Weights of a small CTC image transcriber.
Model: 6.28M parameters, arch resnet, depths [5, 5, 5], widths [64, 112, 192].
Training: adamw at rate 0.0015, batches of 64.
Data: trained on numbers of one to four digits printed on busy colour backdrops, 3.6 epochs.
Rows from block 10, named by matrix and row number. Rows with one number belong to one channel. Each number is 50 + 12 x the weight over the matrix's rms, rounded and kept within 0 to 99. All counts start at 0.
# convs0: first 3x3 conv, stride 2 (model.blocks.10.convs.0.weight, 192x112x3x3), inputs 44-54, a 3x3 kernel for each
# convs1: second 3x3 conv (model.blocks.10.convs.1.weight, 192x192x3x3, transposed), outputs 44-54, a 3x3 kernel for each
convs0.53:49 43 56 65 59 53 55 49 35 66 45 39 58 53 49 58 42 46 39 49 44 40 39 34 43 40 40 35 49 53 31 59 53 37 41 50 23 36 39 32 49 51 40 57 57 51 46 61 56 61 59 58 61 53 82 64 49 70 55 45 64 50 40 40 44 39 50 55 39 50 55 53 70 50 48 72 44 42 67 45 43 45 47 43 35 43 35 28 32 20 70 59 56 69 48 45 58 44 47
convs0.54:63 66 64 65 68 47 55 50 37 48 43 60 60 61 56 59 56 62 38 51 55 31 49 68 31 49 61 30 46 59 35 37 48 46 48 43 50 46 42 47 62 43 47 54 49 22 27 36 45 38 44 50 51 62 68 83 71 80 91 66 79 75 55 56 65 62 59 62 53 49 50 50 48 47 34 46 51 44 45 51 56 55 41 63 40 22 53 45 29 51 47 51 43 60 62 58 51 63 59
convs0.55:54 55 53 64 69 72 42 39 44 52 69 71 51 48 54 53 39 41 19 10 20 49 48 49 63 53 65 47 32 36 37 44 43 45 46 53 48 51 49 53 53 45 47 51 50 39 33 37 62 46 48 59 56 64 56 47 59 56 44 46 55 37 40 43 41 51 53 64 59 69 64 70 41 41 41 53 50 51 55 50 33 19 17 32 49 46 46 58 73 63 38 26 33 33 31 32 33 34 46
convs0.56:45 52 58 49 50 59 41 39 36 37 52 51 58 61 70 45 56 51 52 43 40 45 38 52 48 50 54 56 71 67 62 70 80 52 44 34 60 55 57 54 34 50 43 31 50 53 45 47 53 53 57 41 55 55 28 37 49 47 48 44 43 47 45 44 44 50 50 62 55 37 48 65 34 26 40 29 40 62 41 46 47 32 42 40 44 60 55 70 82 72 62 68 75 56 51 57 41 37 38
convs0.57:53 50 70 51 46 62 51 52 53 52 59 61 42 44 52 47 54 52 33 50 57 29 44 44 37 56 53 55 45 41 44 38 33 52 40 36 47 42 44 53 44 45 59 50 48 45 49 51 37 51 44 55 48 45 47 52 33 42 52 37 42 52 43 56 46 44 23 31 37 50 52 34 42 59 73 51 63 64 63 63 50 60 42 46 42 24 28 43 26 47 63 85 77 64 81 74 66 62 65
convs0.58:70 61 47 60 73 69 28 36 50 69 71 49 43 38 44 36 28 44 45 30 38 44 33 44 62 59 69 64 62 46 36 60 60 29 26 55 41 35 47 42 42 46 40 40 60 42 50 51 44 30 36 49 42 40 59 62 65 40 46 49 49 36 45 56 66 60 41 67 63 60 66 67 74 60 45 56 51 64 48 53 71 63 69 60 45 51 55 43 54 51 49 37 51 29 24 37 39 34 35
convs0.59:56 62 55 60 58 40 53 45 40 65 49 30 53 43 50 55 30 49 50 42 42 61 46 61 43 38 49 72 83 68 43 41 54 42 28 48 48 56 54 54 49 45 61 57 49 48 55 49 56 55 47 50 42 46 70 53 58 66 49 55 62 45 48 36 47 63 48 39 54 61 49 53 58 38 44 48 42 43 45 42 48 58 57 55 37 52 59 17 48 50 44 29 43 34 19 37 45 34 42
convs0.60:40 46 36 62 64 35 51 48 40 26 44 57 18 44 48 27 50 51 53 46 39 44 36 51 44 39 56 46 48 59 54 54 57 41 57 50 64 54 50 82 61 50 70 52 52 44 38 42 39 44 45 42 46 43 28 54 63 39 51 47 38 62 52 41 64 55 46 42 44 41 41 53 50 51 40 36 41 45 36 37 49 53 65 54 27 46 63 11 32 46 34 31 34 28 12 38 24 25 33
convs0.61:46 46 30 52 33 28 49 48 32 63 44 46 46 38 53 46 46 56 69 70 61 55 65 42 48 48 42 50 40 20 50 40 26 67 61 45 33 33 45 43 44 46 45 36 43 55 54 49 52 34 32 73 44 35 52 51 32 41 45 40 40 46 42 61 52 64 17 31 64 28 54 66 78 63 51 81 65 45 65 58 30 45 56 72 22 42 54 32 45 75 78 67 55 80 73 58 79 67 46
convs0.62:54 50 60 78 71 56 61 55 49 79 58 52 83 68 43 59 52 53 47 53 39 37 38 32 51 33 27 46 36 47 42 62 54 42 52 53 32 53 45 38 54 61 39 54 55 54 44 54 45 43 50 40 35 45 72 53 52 61 64 58 72 60 58 50 53 50 48 58 47 51 47 50 61 43 57 74 53 44 76 56 44 37 44 38 30 45 40 25 39 36 70 42 51 66 42 51 78 47 58
convs0.63:39 53 63 58 66 63 40 54 53 49 66 62 51 61 47 61 62 51 33 59 54 24 38 53 19 25 42 41 48 55 40 49 57 39 48 59 20 26 31 18 38 42 48 44 49 47 36 48 46 28 40 53 51 53 69 65 56 78 66 51 74 75 61 65 57 62 56 47 29 64 54 36 41 50 56 55 61 47 65 68 62 62 51 60 57 35 51 45 33 33 67 75 65 94 85 75 67 74 66
convs0.64:49 29 28 51 51 41 54 63 49 47 46 45 70 71 51 66 52 47 45 66 64 25 39 48 31 26 33 30 37 37 37 45 35 48 51 47 45 52 43 38 49 45 35 39 45 66 64 56 58 45 31 71 42 42 54 53 62 51 62 66 56 65 50 58 61 75 44 72 42 57 58 55 50 36 21 38 38 29 54 57 49 65 63 64 40 28 37 45 41 41 46 52 50 50 61 52 43 55 59
convs0.65:36 54 57 42 50 56 47 58 59 39 59 61 45 53 50 45 56 38 54 59 60 39 55 53 34 40 45 36 28 34 45 32 39 42 46 41 47 53 44 49 51 43 59 53 42 41 19 47 37 22 45 54 30 42 54 62 53 53 60 48 61 60 47 61 69 64 59 58 62 53 48 32 48 52 58 44 46 49 32 49 43 66 53 47 63 55 43 52 32 13 49 54 55 43 50 61 46 50 61
convs0.66:52 61 30 81 66 24 58 52 21 57 35 33 58 45 48 42 35 37 47 33 39 54 48 58 48 31 39 58 73 55 40 57 60 20 31 31 47 62 63 61 62 44 61 63 49 60 41 29 64 48 41 43 25 42 41 27 40 46 46 51 42 40 47 44 47 48 70 48 49 58 28 30 37 40 22 65 51 36 62 45 36 52 42 41 51 47 59 17 24 47 44 37 32 58 32 24 58 37 34
convs0.67:54 53 47 44 57 55 44 61 67 54 43 43 55 63 63 56 66 57 31 28 49 39 37 59 45 35 41 51 68 65 52 45 42 30 32 42 57 62 53 63 46 45 46 37 40 43 54 56 46 69 55 25 45 47 48 37 31 53 44 49 56 55 45 36 34 41 35 43 62 22 33 50 48 43 41 32 29 23 18 51 44 46 43 55 52 55 64 39 43 51 52 46 45 28 51 38 34 60 54
convs0.68:52 31 50 59 43 50 49 43 52 54 70 53 58 54 42 51 53 42 32 51 68 35 46 59 36 53 56 60 58 43 71 59 41 59 41 39 49 37 35 45 37 47 56 48 46 78 65 74 63 63 60 69 60 52 60 58 34 52 55 49 62 58 54 55 58 49 28 37 40 38 40 30 56 42 70 60 48 50 56 53 54 48 49 57 28 44 48 24 35 52 51 62 69 56 67 72 49 64 67
convs0.69:43 62 22 69 71 42 65 60 17 52 43 50 48 55 50 45 44 38 57 57 51 64 56 47 45 42 32 33 42 55 35 57 61 38 27 22 45 55 50 66 60 44 65 60 57 46 31 43 46 31 38 46 23 33 35 30 38 30 25 43 30 34 40 35 37 43 51 45 42 54 33 37 45 43 53 53 58 47 55 51 38 54 46 55 32 28 47 17 14 46 41 39 43 47 25 29 56 33 34
convs0.70:40 42 29 52 55 40 29 41 51 47 33 30 59 45 50 51 50 73 48 52 37 69 66 55 71 54 53 51 53 38 45 48 42 42 38 30 59 54 40 51 56 27 37 27 23 54 48 24 74 65 54 33 35 39 44 43 36 77 54 64 55 45 49 54 40 45 81 61 64 50 49 79 45 32 19 60 55 48 50 54 56 41 29 48 66 61 81 52 60 75 49 32 26 51 59 48 52 40 49
convs0.71:34 41 30 43 50 46 33 54 47 33 48 51 33 34 47 43 36 44 67 63 55 60 36 28 44 27 26 35 31 36 57 29 31 40 39 24 49 28 26 53 35 30 51 45 42 52 58 62 57 51 53 64 64 63 62 73 64 59 64 58 53 57 51 53 50 70 31 40 46 45 53 48 54 52 39 51 40 41 44 37 42 65 64 64 51 56 52 63 49 65 50 53 46 48 51 52 35 50 43
convs0.72:47 55 56 59 54 56 53 54 46 51 48 65 55 58 61 63 60 62 36 39 46 22 30 46 39 49 51 21 29 38 40 47 45 54 56 31 53 35 38 57 53 48 53 45 52 26 31 47 31 24 41 36 44 54 79 75 72 74 65 68 69 66 62 52 57 53 61 60 48 63 51 37 52 67 59 52 64 60 43 56 57 56 63 65 53 41 53 56 50 50 54 77 79 53 71 72 56 65 60
convs0.73:64 63 59 81 78 71 61 53 41 77 64 68 80 68 58 59 58 59 27 42 32 38 38 47 49 50 54 55 49 49 48 65 53 51 46 49 41 48 50 43 50 53 42 47 57 45 44 57 50 41 52 55 46 55 81 59 64 62 60 58 59 52 53 52 47 49 58 58 49 74 60 57 71 52 57 76 57 52 61 40 37 42 37 42 40 43 57 42 54 49 72 46 52 59 36 43 48 28 50
convs0.74:53 51 50 49 46 44 55 66 51 61 66 74 78 71 76 61 72 57 52 50 57 48 49 44 72 53 49 42 43 38 33 38 40 47 33 41 62 53 48 55 44 46 59 43 51 68 59 68 57 55 50 62 66 55 52 42 55 60 38 63 51 22 38 67 64 58 49 61 61 51 63 69 54 42 48 61 52 43 81 69 48 62 59 64 51 52 61 46 55 71 49 32 44 53 35 38 56 49 39
convs0.75:57 33 55 54 39 58 56 57 62 50 40 44 34 38 45 46 44 49 46 30 44 32 30 51 41 48 55 40 47 50 50 49 50 50 60 50 59 50 53 52 39 52 42 32 42 58 52 52 50 51 44 59 62 53 37 37 33 40 50 42 46 59 42 60 49 52 40 38 37 59 37 48 41 25 39 40 39 72 54 45 68 49 47 53 70 48 56 86 61 53 48 37 58 67 49 70 54 60 79
convs0.76:50 40 45 47 33 37 36 36 50 57 44 32 31 35 39 41 35 44 46 56 52 51 50 43 70 63 58 58 63 55 62 60 55 31 37 38 39 52 42 38 51 35 44 56 52 84 78 37 79 78 36 91 73 28 57 51 51 43 37 53 41 48 53 36 49 27 53 58 43 59 75 69 54 37 44 38 17 33 39 25 40 52 43 36 38 52 44 47 53 46 55 73 60 56 55 64 40 48 59
convs0.77:42 49 72 63 59 53 54 52 50 51 58 40 45 43 32 39 47 42 44 64 53 34 38 44 39 36 51 51 52 50 45 62 56 60 72 74 18 38 56 19 37 62 41 43 60 42 37 39 42 41 45 66 50 59 63 58 53 56 46 43 53 52 35 42 57 78 32 41 41 30 52 45 33 39 55 53 53 53 74 66 54 48 56 40 28 49 35 10 45 46 45 59 64 65 64 66 70 63 68
convs0.78:53 51 50 47 49 54 33 42 52 41 40 49 37 43 45 35 61 50 36 30 41 39 43 54 57 53 68 34 35 54 27 31 37 36 51 47 55 50 41 61 53 54 57 46 42 38 23 48 39 28 52 45 33 48 43 44 53 41 36 32 42 38 43 42 38 49 54 54 65 44 39 64 61 52 38 64 47 43 71 59 39 50 66 68 50 59 68 53 62 55 74 60 54 67 51 39 57 22 31
convs0.79:68 67 61 61 59 52 39 31 44 59 48 39 43 40 41 54 54 48 27 52 45 21 43 41 50 53 49 56 67 68 47 78 68 49 62 61 35 44 49 43 48 51 41 45 49 37 40 40 63 48 42 79 78 49 71 63 53 45 54 49 36 44 42 38 39 44 33 41 33 43 52 52 55 63 61 49 49 44 42 28 33 31 50 33 30 43 37 26 50 42 41 51 63 38 44 40 31 27 35
convs0.80:47 49 57 51 60 53 42 43 33 49 51 65 46 56 55 47 50 54 38 43 57 28 21 35 41 58 61 25 36 50 37 45 64 39 50 43 43 38 47 44 39 49 48 43 58 26 51 57 33 62 55 49 70 67 73 67 74 66 62 59 68 50 44 47 59 53 56 59 49 44 39 52 50 52 58 50 60 53 57 63 57 59 56 58 58 42 49 57 45 46 48 62 64 57 64 51 47 50 38
convs0.81:59 69 40 71 62 41 61 51 34 52 37 62 43 45 64 44 53 52 47 54 40 61 62 51 67 53 49 44 50 55 41 58 43 39 41 30 49 65 54 57 63 57 56 65 55 54 25 44 70 41 54 55 26 60 34 30 42 33 47 55 26 35 43 51 39 46 65 45 52 52 50 49 55 39 17 74 56 42 56 37 48 49 32 58 58 46 70 44 46 77 61 50 26 84 57 38 75 45 53
convs0.82:54 43 51 46 54 61 43 68 76 50 59 50 69 71 56 48 51 60 49 34 32 65 45 39 59 39 37 43 38 31 52 50 50 40 38 49 46 41 44 59 37 37 50 46 37 32 50 53 54 39 39 49 31 30 55 54 51 46 53 60 41 42 56 65 50 42 66 53 54 55 49 68 50 53 42 57 39 40 58 53 61 64 65 60 78 74 60 65 65 54 55 34 37 40 27 38 44 29 54
convs0.83:36 61 62 51 62 79 42 34 55 56 79 58 52 37 46 40 50 27 62 48 64 51 41 60 59 52 65 60 68 59 51 51 52 29 31 40 42 35 51 53 50 46 51 45 50 50 47 49 48 32 46 46 37 48 42 42 47 14 37 40 14 39 48 60 50 50 69 55 41 65 59 59 56 48 46 59 56 61 63 52 55 50 42 38 60 44 44 65 64 53 40 54 50 30 42 49 22 41 66
convs0.84:49 50 59 76 51 51 58 53 50 45 51 65 47 47 34 62 54 45 36 67 69 29 49 50 22 40 55 51 39 35 38 43 41 65 70 74 27 30 42 31 51 54 48 48 39 56 52 58 56 53 54 82 73 68 74 60 48 72 54 39 69 59 43 62 65 78 35 30 36 53 44 43 30 28 43 43 52 44 62 59 45 61 62 64 28 29 38 38 35 52 47 52 61 77 75 72 71 68 70
convs0.85:41 26 15 51 22 27 69 41 37 59 50 59 56 54 67 54 48 41 78 65 55 67 53 47 49 41 43 55 54 39 40 49 40 55 45 36 52 41 36 64 51 49 52 53 50 49 48 64 54 56 60 57 42 56 44 34 46 37 37 55 33 31 41 65 65 70 42 40 56 44 43 65 66 25 36 70 42 40 69 34 52 63 72 71 33 42 54 31 38 58 48 36 39 57 39 56 60 43 48
convs0.86:55 53 34 65 41 44 51 45 39 42 47 55 45 46 46 59 44 56 61 58 55 46 38 56 42 47 58 24 42 51 48 37 39 43 53 42 70 56 46 80 52 50 71 48 51 27 54 68 25 53 61 29 47 60 37 41 60 44 49 57 50 60 41 38 38 54 35 42 45 22 33 39 59 51 36 40 30 15 36 27 31 70 71 74 53 51 60 44 49 57 48 39 35 47 40 35 32 40 35
convs0.87:55 50 53 69 73 53 54 49 40 67 50 47 62 63 42 43 60 54 27 30 25 21 30 28 42 32 32 36 47 57 32 51 46 28 32 41 40 40 46 36 52 54 33 53 56 52 57 67 43 49 56 40 46 44 51 48 48 40 53 49 48 52 41 35 50 39 41 53 43 47 53 46 64 48 51 70 53 45 64 52 40 41 52 42 26 40 38 19 47 31 54 45 56 48 37 43 45 40 49
convs1.53:70 56 54 72 54 60 45 68 51 45 53 66 45 53 74 24 51 74 49 52 64 63 69 39 60 55 41 34 61 57 22 54 43 30 62 52 05 16 46 29 36 58 46 52 38 59 67 61 48 56 60 57 40 44 44 43 36 36 41 53 38 58 49 74 59 51 70 58 63 59 49 57 48 53 45 50 52 58 49 48 52 47 66 58 25 61 67 33 54 62 54 51 26 66 59 41 57 56 52
convs1.54:56 56 49 51 52 63 45 43 55 44 64 59 49 56 62 51 54 56 60 70 53 71 67 49 41 43 34 26 52 52 29 52 50 48 47 53 34 36 59 34 43 62 54 54 61 55 67 62 37 40 55 67 46 63 47 24 51 30 51 54 46 49 57 69 40 43 63 55 46 60 42 49 41 45 39 49 38 48 54 57 54 41 61 62 33 55 67 51 49 56 57 54 19 50 38 40 49 44 44
convs1.55:28 45 53 67 58 61 70 56 49 41 47 57 48 42 64 53 54 58 35 46 54 43 53 59 52 68 65 46 42 51 48 47 47 56 61 57 40 35 36 36 38 46 42 37 56 50 30 52 30 34 38 47 53 46 46 51 42 69 51 50 77 76 63 61 50 54 65 52 55 64 64 53 51 39 53 77 60 48 71 64 50 43 45 37 57 60 53 47 56 54 26 39 36 58 44 42 71 65 57
convs1.56:27 32 31 37 33 31 50 38 34 53 45 62 64 61 69 54 60 75 47 42 39 38 43 44 63 48 53 20 35 48 22 33 45 36 46 24 52 54 44 54 64 58 52 49 36 56 48 29 48 59 40 55 64 63 57 47 69 60 58 70 70 64 64 50 49 45 56 49 49 66 61 54 38 28 38 44 49 62 54 53 48 45 29 43 54 31 49 68 61 62 68 61 59 44 35 26 38 52 41
convs1.57:54 72 38 38 59 31 33 53 43 53 55 51 51 46 23 59 44 25 19 57 39 33 70 19 40 38 23 63 68 45 68 58 50 63 62 49 58 47 52 54 33 53 49 39 49 58 49 42 43 48 37 48 47 41 64 46 32 53 32 46 46 46 54 44 57 52 37 49 57 37 51 66 23 71 55 44 51 32 50 53 56 54 54 50 47 54 43 41 58 43 49 84 70 42 50 60 58 55 74
convs1.58:41 39 34 55 35 60 75 55 55 55 43 59 51 35 58 56 45 55 63 47 62 62 46 43 56 62 49 54 44 49 48 54 54 43 54 55 41 60 53 40 56 36 41 55 57 38 43 39 45 37 46 69 64 56 42 76 55 53 46 45 50 49 51 53 63 56 59 54 41 56 64 54 56 41 58 61 59 53 37 46 41 59 74 44 56 57 44 44 48 61 37 49 46 57 56 40 63 62 43
convs1.59:25 29 56 62 59 50 51 64 65 46 18 33 57 30 40 50 31 60 47 47 48 59 50 40 51 44 36 64 45 41 64 56 38 39 49 48 57 56 32 65 55 51 62 50 64 58 57 45 52 54 33 55 56 36 51 44 30 64 46 49 51 49 48 51 56 53 55 58 51 53 64 53 27 26 34 27 57 45 39 81 66 70 56 44 69 49 45 55 44 38 17 34 44 48 63 60 61 67 62
convs1.60:40 36 66 59 45 53 52 48 57 58 47 26 64 52 39 57 41 36 44 34 40 64 35 58 59 45 57 62 36 51 61 46 56 53 39 54 47 51 20 57 59 36 60 54 59 55 60 49 38 48 42 45 23 32 51 39 38 53 49 32 55 44 39 18 47 55 18 58 49 28 61 50 60 23 39 45 55 43 46 60 57 82 47 59 80 59 56 79 55 49 45 34 35 33 52 50 40 70 58
convs1.61:57 78 42 35 48 43 39 30 47 40 58 59 11 45 54 31 57 40 25 48 48 21 52 40 29 28 31 62 39 15 70 31 24 55 39 38 65 51 47 64 51 49 64 40 46 41 43 67 39 41 49 61 59 44 64 68 39 61 42 32 59 47 44 49 57 41 43 46 31 42 45 47 36 50 69 48 30 34 58 34 54 63 38 51 51 29 42 40 40 38 38 57 80 40 44 60 51 31 51
convs1.62:69 68 55 55 61 53 35 60 46 43 51 64 31 53 56 18 61 55 49 61 52 60 55 44 52 50 40 58 69 46 51 51 44 44 53 50 19 24 44 43 53 48 49 58 43 50 76 68 42 57 59 50 48 46 49 49 35 53 56 30 53 66 56 70 53 39 68 54 46 65 45 51 48 64 41 41 56 43 28 41 37 42 74 65 35 71 64 47 48 44 48 50 30 62 67 46 53 61 56
convs1.63:79 80 48 57 61 54 42 44 49 52 68 67 48 55 54 52 54 56 52 73 56 61 54 31 45 35 33 47 65 39 36 53 36 33 50 41 36 30 55 39 36 55 49 51 42 59 77 64 30 41 53 61 35 50 42 33 29 33 17 40 39 37 45 63 57 44 58 55 50 48 42 52 34 59 50 51 53 47 52 34 50 27 58 63 22 44 61 41 38 54 54 66 42 50 55 50 49 47 53
convs1.64:70 62 56 39 59 45 56 50 50 48 55 59 51 48 54 56 43 43 57 60 64 61 48 57 47 68 51 36 53 44 31 61 45 33 57 56 37 45 69 38 43 46 58 72 59 48 53 54 41 40 41 65 41 55 43 29 32 23 43 42 34 36 47 62 59 53 56 61 53 43 55 39 54 51 48 49 28 42 74 48 60 41 65 57 35 55 47 52 47 47 47 62 35 64 47 45 58 44 35
convs1.65:57 53 41 52 59 36 49 69 43 45 48 33 55 52 35 61 53 33 37 55 35 44 57 45 60 68 48 63 52 60 67 62 59 56 51 60 41 43 35 49 44 35 42 51 42 60 59 54 59 53 56 53 43 51 51 49 43 39 47 35 52 50 53 33 52 47 33 54 48 43 57 57 57 78 44 25 45 40 45 51 50 38 59 53 56 63 51 70 49 37 63 69 67 39 60 68 45 55 76
convs1.66:21 41 48 59 54 51 44 52 64 57 45 44 64 41 46 56 32 45 40 30 44 48 44 47 56 46 50 65 39 35 68 37 33 64 45 45 53 62 26 64 69 44 66 66 67 68 50 54 53 43 33 53 49 37 47 43 41 48 46 47 43 48 40 16 45 54 22 58 48 36 59 47 35 34 40 32 52 47 33 72 56 73 46 48 74 59 47 58 58 44 24 34 43 33 60 57 50 58 57
convs1.67:27 44 44 51 72 46 48 61 45 60 36 52 50 43 51 45 41 51 23 32 51 36 40 50 59 55 57 58 35 56 69 48 33 58 58 38 30 20 16 49 49 38 47 61 37 57 60 47 35 41 45 39 40 50 48 65 48 41 64 60 31 48 48 48 65 53 41 61 50 46 52 48 54 47 47 48 53 57 44 49 55 67 60 33 71 71 46 74 61 49 43 37 41 53 63 69 35 55 53
convs1.68:68 81 34 41 61 29 35 48 47 64 62 54 48 48 36 57 36 38 31 59 48 37 65 28 30 46 32 62 56 32 58 48 47 42 54 50 49 43 51 54 37 58 49 44 48 57 48 53 39 48 42 47 49 54 66 55 30 62 46 38 55 60 48 55 55 45 52 51 47 60 47 65 31 67 71 48 45 45 66 52 62 59 56 59 49 49 42 53 58 45 50 97 93 46 55 65 60 47 52
convs1.69:26 41 55 49 38 55 55 57 64 50 46 42 56 50 42 60 56 54 41 47 50 49 40 55 47 41 53 71 30 35 70 38 41 57 44 46 67 67 32 73 70 44 69 61 66 40 30 40 55 38 34 65 53 38 51 38 29 56 43 44 51 57 44 14 49 59 19 55 48 31 64 55 42 34 37 32 51 33 36 79 63 64 37 51 62 46 49 51 42 36 28 34 44 37 49 50 50 49 44
convs1.70:36 23 35 62 62 67 49 51 44 53 56 65 54 59 56 49 49 62 37 43 37 37 42 47 40 59 48 49 44 55 32 41 51 53 39 24 57 44 39 56 55 63 64 34 51 70 62 51 61 58 26 62 62 47 36 11 30 47 37 51 55 48 46 39 32 34 47 49 45 62 60 38 31 39 30 43 54 57 53 56 49 11 15 31 23 23 40 59 46 56 38 33 28 50 42 36 43 52 39
convs1.71:42 55 49 52 60 43 51 58 59 47 43 39 41 38 41 45 46 41 55 52 52 75 59 58 54 50 50 45 46 55 41 57 50 44 41 47 48 65 34 46 56 45 57 55 51 45 44 57 27 32 44 46 32 26 56 57 51 53 57 46 55 53 62 44 51 30 50 47 42 51 55 50 37 31 53 38 25 51 65 62 67 82 58 67 78 49 53 72 53 47 52 47 59 40 31 61 41 42 52
convs1.72:62 57 40 70 63 46 50 57 48 58 66 37 59 65 43 48 62 45 53 60 51 75 69 54 58 45 45 46 46 59 45 49 54 54 39 37 17 26 32 20 24 38 37 34 46 64 66 60 49 54 63 51 48 55 46 51 46 40 54 44 40 42 40 63 40 40 49 45 41 48 50 45 66 55 38 47 34 42 47 43 43 52 73 65 50 62 63 58 64 45 75 63 39 47 43 43 51 47 61
convs1.73:57 54 61 61 61 59 49 72 48 43 56 58 44 58 59 31 60 52 58 52 55 63 54 44 65 60 45 41 59 53 45 59 51 44 52 51 30 24 43 30 36 44 45 43 43 47 66 59 42 52 58 48 56 54 55 54 45 59 59 40 54 71 63 68 50 42 62 51 45 65 50 50 58 61 36 45 57 49 34 44 39 37 75 62 35 77 65 45 51 55 61 45 22 63 52 41 59 56 53
convs1.74:32 46 41 31 25 56 45 50 52 19 48 46 16 48 54 44 63 63 36 67 50 16 40 42 44 65 49 54 39 27 50 49 50 34 57 52 63 58 46 63 48 46 62 41 49 24 29 36 46 45 31 67 65 39 76 53 35 72 41 40 75 63 49 55 47 52 49 50 51 54 58 57 51 37 33 66 43 46 59 53 49 47 37 47 51 47 40 46 41 45 42 51 50 71 40 27 67 45 31
convs1.75:41 46 33 26 43 33 43 42 39 52 59 48 67 50 61 66 57 56 75 70 57 48 42 57 64 44 47 29 57 62 21 70 64 44 58 65 68 47 63 57 50 62 38 43 46 43 34 23 34 31 32 60 56 55 51 39 57 41 56 63 44 62 62 43 38 63 49 38 63 51 61 58 37 43 41 42 46 50 45 75 68 45 51 50 39 51 37 46 49 60 66 69 63 53 43 36 38 35 34
convs1.76:23 36 39 28 63 33 48 61 47 49 14 44 17 00 41 30 00 64 50 45 51 34 59 46 35 44 49 38 50 57 37 40 44 49 43 48 50 45 46 66 57 59 67 54 62 52 29 38 59 67 55 41 54 69 68 52 50 60 34 69 64 46 63 62 64 46 58 49 44 59 54 51 26 46 65 54 30 53 69 59 54 69 47 39 51 49 39 51 54 60 56 68 69 43 42 49 56 68 31
convs1.77:65 83 41 41 60 46 29 52 56 61 55 64 39 41 56 41 42 64 36 64 49 46 64 30 42 35 33 72 63 34 68 49 28 49 48 39 32 22 52 52 45 44 58 60 36 54 73 61 34 49 54 63 42 29 43 42 27 42 30 29 38 56 45 57 64 39 54 59 53 55 50 62 29 56 43 53 52 45 37 28 49 49 42 49 39 51 54 54 44 43 44 47 58 53 50 50 48 38 59
convs1.78:18 51 45 22 53 49 39 39 47 56 73 60 51 70 51 51 65 36 36 30 31 46 39 47 67 38 55 59 51 36 57 45 34 63 42 25 27 47 32 39 50 29 56 49 41 41 53 37 42 46 48 46 44 25 52 64 56 26 52 50 24 50 49 50 41 53 26 41 53 36 45 43 50 52 61 57 71 52 46 50 34 80 52 56 73 51 54 73 54 56 61 31 39 43 53 40 41 60 50
convs1.79:52 65 57 67 60 58 46 65 56 49 21 58 60 34 67 61 48 68 43 34 46 48 52 30 37 41 43 50 54 39 53 65 36 53 69 38 44 22 39 40 32 47 60 53 48 54 67 58 51 62 68 55 42 47 58 47 58 49 52 48 56 69 56 62 64 59 53 62 55 51 65 59 42 57 51 49 53 51 30 43 43 60 65 48 48 64 58 50 59 59 34 39 40 61 57 46 47 60 50
convs1.80:68 53 59 69 54 49 56 49 57 51 56 52 52 58 61 47 59 66 57 64 65 97 82 54 66 53 47 35 63 62 22 54 52 40 51 50 38 35 49 42 32 70 52 54 64 61 59 63 43 49 65 53 34 48 43 41 44 27 39 48 26 44 46 64 52 44 58 43 47 60 45 55 48 59 40 47 39 51 63 44 56 47 65 66 39 52 66 41 56 58 58 61 23 49 35 30 53 48 46
convs1.81:20 37 58 47 47 54 39 49 35 43 52 61 50 58 56 55 64 52 41 27 47 51 42 57 48 46 67 64 57 49 48 45 49 50 52 52 77 62 34 78 71 49 70 53 59 60 54 62 58 43 37 64 51 24 30 41 19 34 39 41 53 56 40 00 46 46 18 57 47 43 71 30 17 19 46 27 49 48 46 78 59 49 05 35 40 21 59 39 46 59 25 35 55 33 41 51 44 34 39
convs1.82:33 21 49 63 56 63 58 65 47 43 39 49 51 48 52 62 63 52 45 46 60 40 46 44 74 66 62 45 31 53 44 46 60 49 48 48 41 43 44 50 54 55 40 58 54 55 48 45 50 48 34 59 65 56 43 45 35 52 47 43 65 53 47 37 43 44 49 40 46 54 56 55 70 43 27 51 51 42 46 45 42 50 47 41 41 46 42 52 50 56 39 32 22 61 52 51 49 52 38
convs1.83:43 24 53 54 39 43 60 53 58 48 49 37 48 51 53 58 55 57 53 62 53 64 52 54 73 64 57 50 62 47 33 63 59 38 56 59 63 71 59 62 58 59 48 46 43 37 37 42 45 49 48 64 65 68 45 56 35 49 52 50 49 57 53 30 48 47 33 32 59 38 51 65 49 58 33 55 48 28 48 52 55 67 57 42 45 50 46 43 50 52 27 51 47 60 56 41 54 51 53
convs1.84:60 84 36 39 61 43 44 27 49 46 55 63 25 42 49 39 43 49 39 80 52 51 66 14 44 36 23 63 52 41 62 44 46 41 50 48 48 41 66 56 45 53 52 59 46 54 59 68 32 35 36 67 47 40 49 32 29 43 22 48 43 51 37 57 66 46 57 52 57 48 36 46 33 56 52 53 44 39 64 46 61 34 47 45 34 39 53 38 33 47 57 84 66 59 54 55 59 34 46
convs1.85:49 38 50 54 31 48 56 50 58 42 48 40 49 70 50 62 77 59 45 60 53 44 42 43 51 52 48 63 44 33 52 51 38 34 49 52 69 67 50 85 68 42 65 31 45 28 42 56 63 45 33 65 51 31 52 52 30 55 43 49 58 55 53 18 48 53 26 51 38 45 57 43 35 30 58 39 32 37 57 69 71 72 37 63 59 37 49 49 37 47 21 48 60 53 49 42 52 26 15
convs1.86:36 50 56 45 52 50 49 46 53 37 53 49 34 66 53 30 66 43 23 32 44 50 38 51 58 42 62 53 32 45 46 49 48 51 50 41 52 38 20 65 47 42 64 41 49 47 53 46 48 46 63 50 37 36 67 60 53 51 54 45 38 48 44 26 43 54 18 36 44 31 39 48 58 64 58 43 70 51 52 62 35 77 50 66 79 52 63 74 55 60 60 57 62 40 53 47 43 45 46
convs1.87:61 55 56 65 56 55 49 67 47 61 44 67 58 55 61 43 52 56 48 40 59 55 56 43 47 64 48 57 70 53 38 69 49 32 68 46 26 20 38 30 44 50 54 61 55 53 61 55 61 60 62 53 38 62 52 49 36 49 52 38 51 54 60 65 61 59 57 58 50 54 54 56 68 61 41 47 52 46 29 42 41 56 75 58 42 73 63 34 48 54 48 37 27 66 61 55 57 57 62